From a checkpoint of a small sound classifier.
Model: mfcc input, arch transformer, activation squared_relu, layers 12, width 192.
Training: normuon at rate 0.02, 22800 steps, batches of 128, held-out accuracy 98%.
Data: trained on drum patterns on synthesised drum kits, 26041 training examples.
Rows from block 9, named by matrix and row number. Rows with one number belong to one neuron. Each number is 128 + 32 x the weight over the matrix's rms, rounded and kept within 0 to 255. All counts start at 0. Numbers have three digits each.
# fc1: MLP up (model.blocks.9.mlp.fc1.weight, 768x192), inputs 96-191
# fc2: MLP down (model.blocks.9.mlp.fc2.weight, 192x768, transposed), outputs 96-191
fc1.131:128129128255128128128128128128128128128128128129128128128128128089128128128128128255128128205128128000128128128128000128217128128128128128128128128128128128128128128128128128128108255128128128128128128128128128128128128128128128128128128128128128128128128128128128128128128128128128128128
fc1.238:128129128036128128128128128128128128128128128128128128128128128110128128128128128255128128000128128152128128128128041128000128128128128128128128128128128128128128128128128128128128000128128128128128128128128128128128128128128128128128128128128128128128128128128128128128128128128128128128
fc1.290:128245128255128128128128128128128128128128128129128128128128128000128128128128128015128128255128128199128128128129242128255128128128128128128128128128128128128128128128128128128000037128128128127128128128211128128128128128128128128128128128128128128128127128128128128128128128128128128128
fc1.307:128132128246128128128128128128128128128128128128128128128128128255128128128128128000128128255128128255128128128128209128000128128128128128128128128128128128128128128128128128128127237128128128128128128128128128128128128128128128128128128128128128128128128128128128128128128128128128128128
fc1.572:128125128000128128128128128128128128127128128128128128128128128000128128128128128000128128000128128255128128128128255128255128128128128128128128128128128128128128128128128128128128000128128128128128128128128128128128128128128128128128128128128128128128128128128128128128128128128128128128
fc1.600:128128128255128128128128128128128128128128128128128128128128128255128128128128128255128128076128128176128128128128142128000128128128128128128128128128128128128128128128128128128128000128128128128128128128128128128128128128128128128128128128128128128128128128128128128128128128128128128128
fc1.706:128071128255128128128128128128128128128128128128128128128128128000128128128128128255128128255128128166128128128128128128255128128128128128128128128128128128128128128128128128128128255128128128128128128128128128128128128128128128128128128128128128128128128128128128128128128128128128128128
fc1.754:128127128255128128128128128128128128125128128128128128128128128000128128128128128255128128255128128255128128128128130128103128128128128128128128128128128128128128128128128128128128235128128128128128128128128128128128128128128128128128128128128128128128128128128128128128128128128128128128
fc2.131:125136255117127165124121123136129129056129129000134143130133203152128116136128128000142000156128116131255069000255085120128125127110129143128126125129142126152102147126096127127077130126162128114071138156000130220119246125121128132128161127123114121127163121148133123121128127114149127127
fc2.238:128127128158128127136130128128128129133133129128129128129131128128128129128128128121128128128128128131128128128130128130126128129131125129133128128129126128128119129129128128134129124129130128133128128131129124128128128127128124123130123127128128128128128133128128139127128134128123128124
fc2.290:089000000159155123144190130000057154127139151000128125112145067093155000115000141115000144129000129123107140166111127255128255117144113128141146140060000198118131118136179108137000125139118110073000118141117110111118131000000119107149130147146107128128255145128118129000000142099113230107
fc2.307:127129127128129127129128116128127129134139129130128127127129126129129129127127129121128130255128127128129132129126132129129129128130127131129129129128128127127255128129128127129128107129127128112128132127129127132150125127063127127129127129128128120128122129127127116127127132128127129127
fc2.572:128130127117128127132128115129124129255133128137128110128132117129128105128119128128128131128128125126255152127134120132140128128129127128128128128119125128130115128128131128128130104128142128128128128128132124255135128128112128125129111128128127121128117133138128128128117129114125143126
fc2.600:126129126127128122131128129129124128255134127133127129129130131129128128127128127129130129130129127127129129127128128127091127128129128125128127129127129127128125129131127129131132119129126129131128129127127126123130128135128124125128128127128128125128128134129126133129128128129124128128
fc2.706:079124131128125132127118120130129125127128119135128141134127129129125127124128124132149128126135123126110130128127120120255117130127134132122121118130131128140176135118133137119117110121153131114123144096126132099138102134128131129118117124123119113130124128128131134132127122117128124136
fc2.754:135128142000114142113128128128133115137126112115127143143120128127116127132140111163130121125146133133137125121129128111000113148123141151122113122145140129133110148111125141120126139108130146130129136129127132122127131128129149141120152109109128153128128119128144120136138121135132118139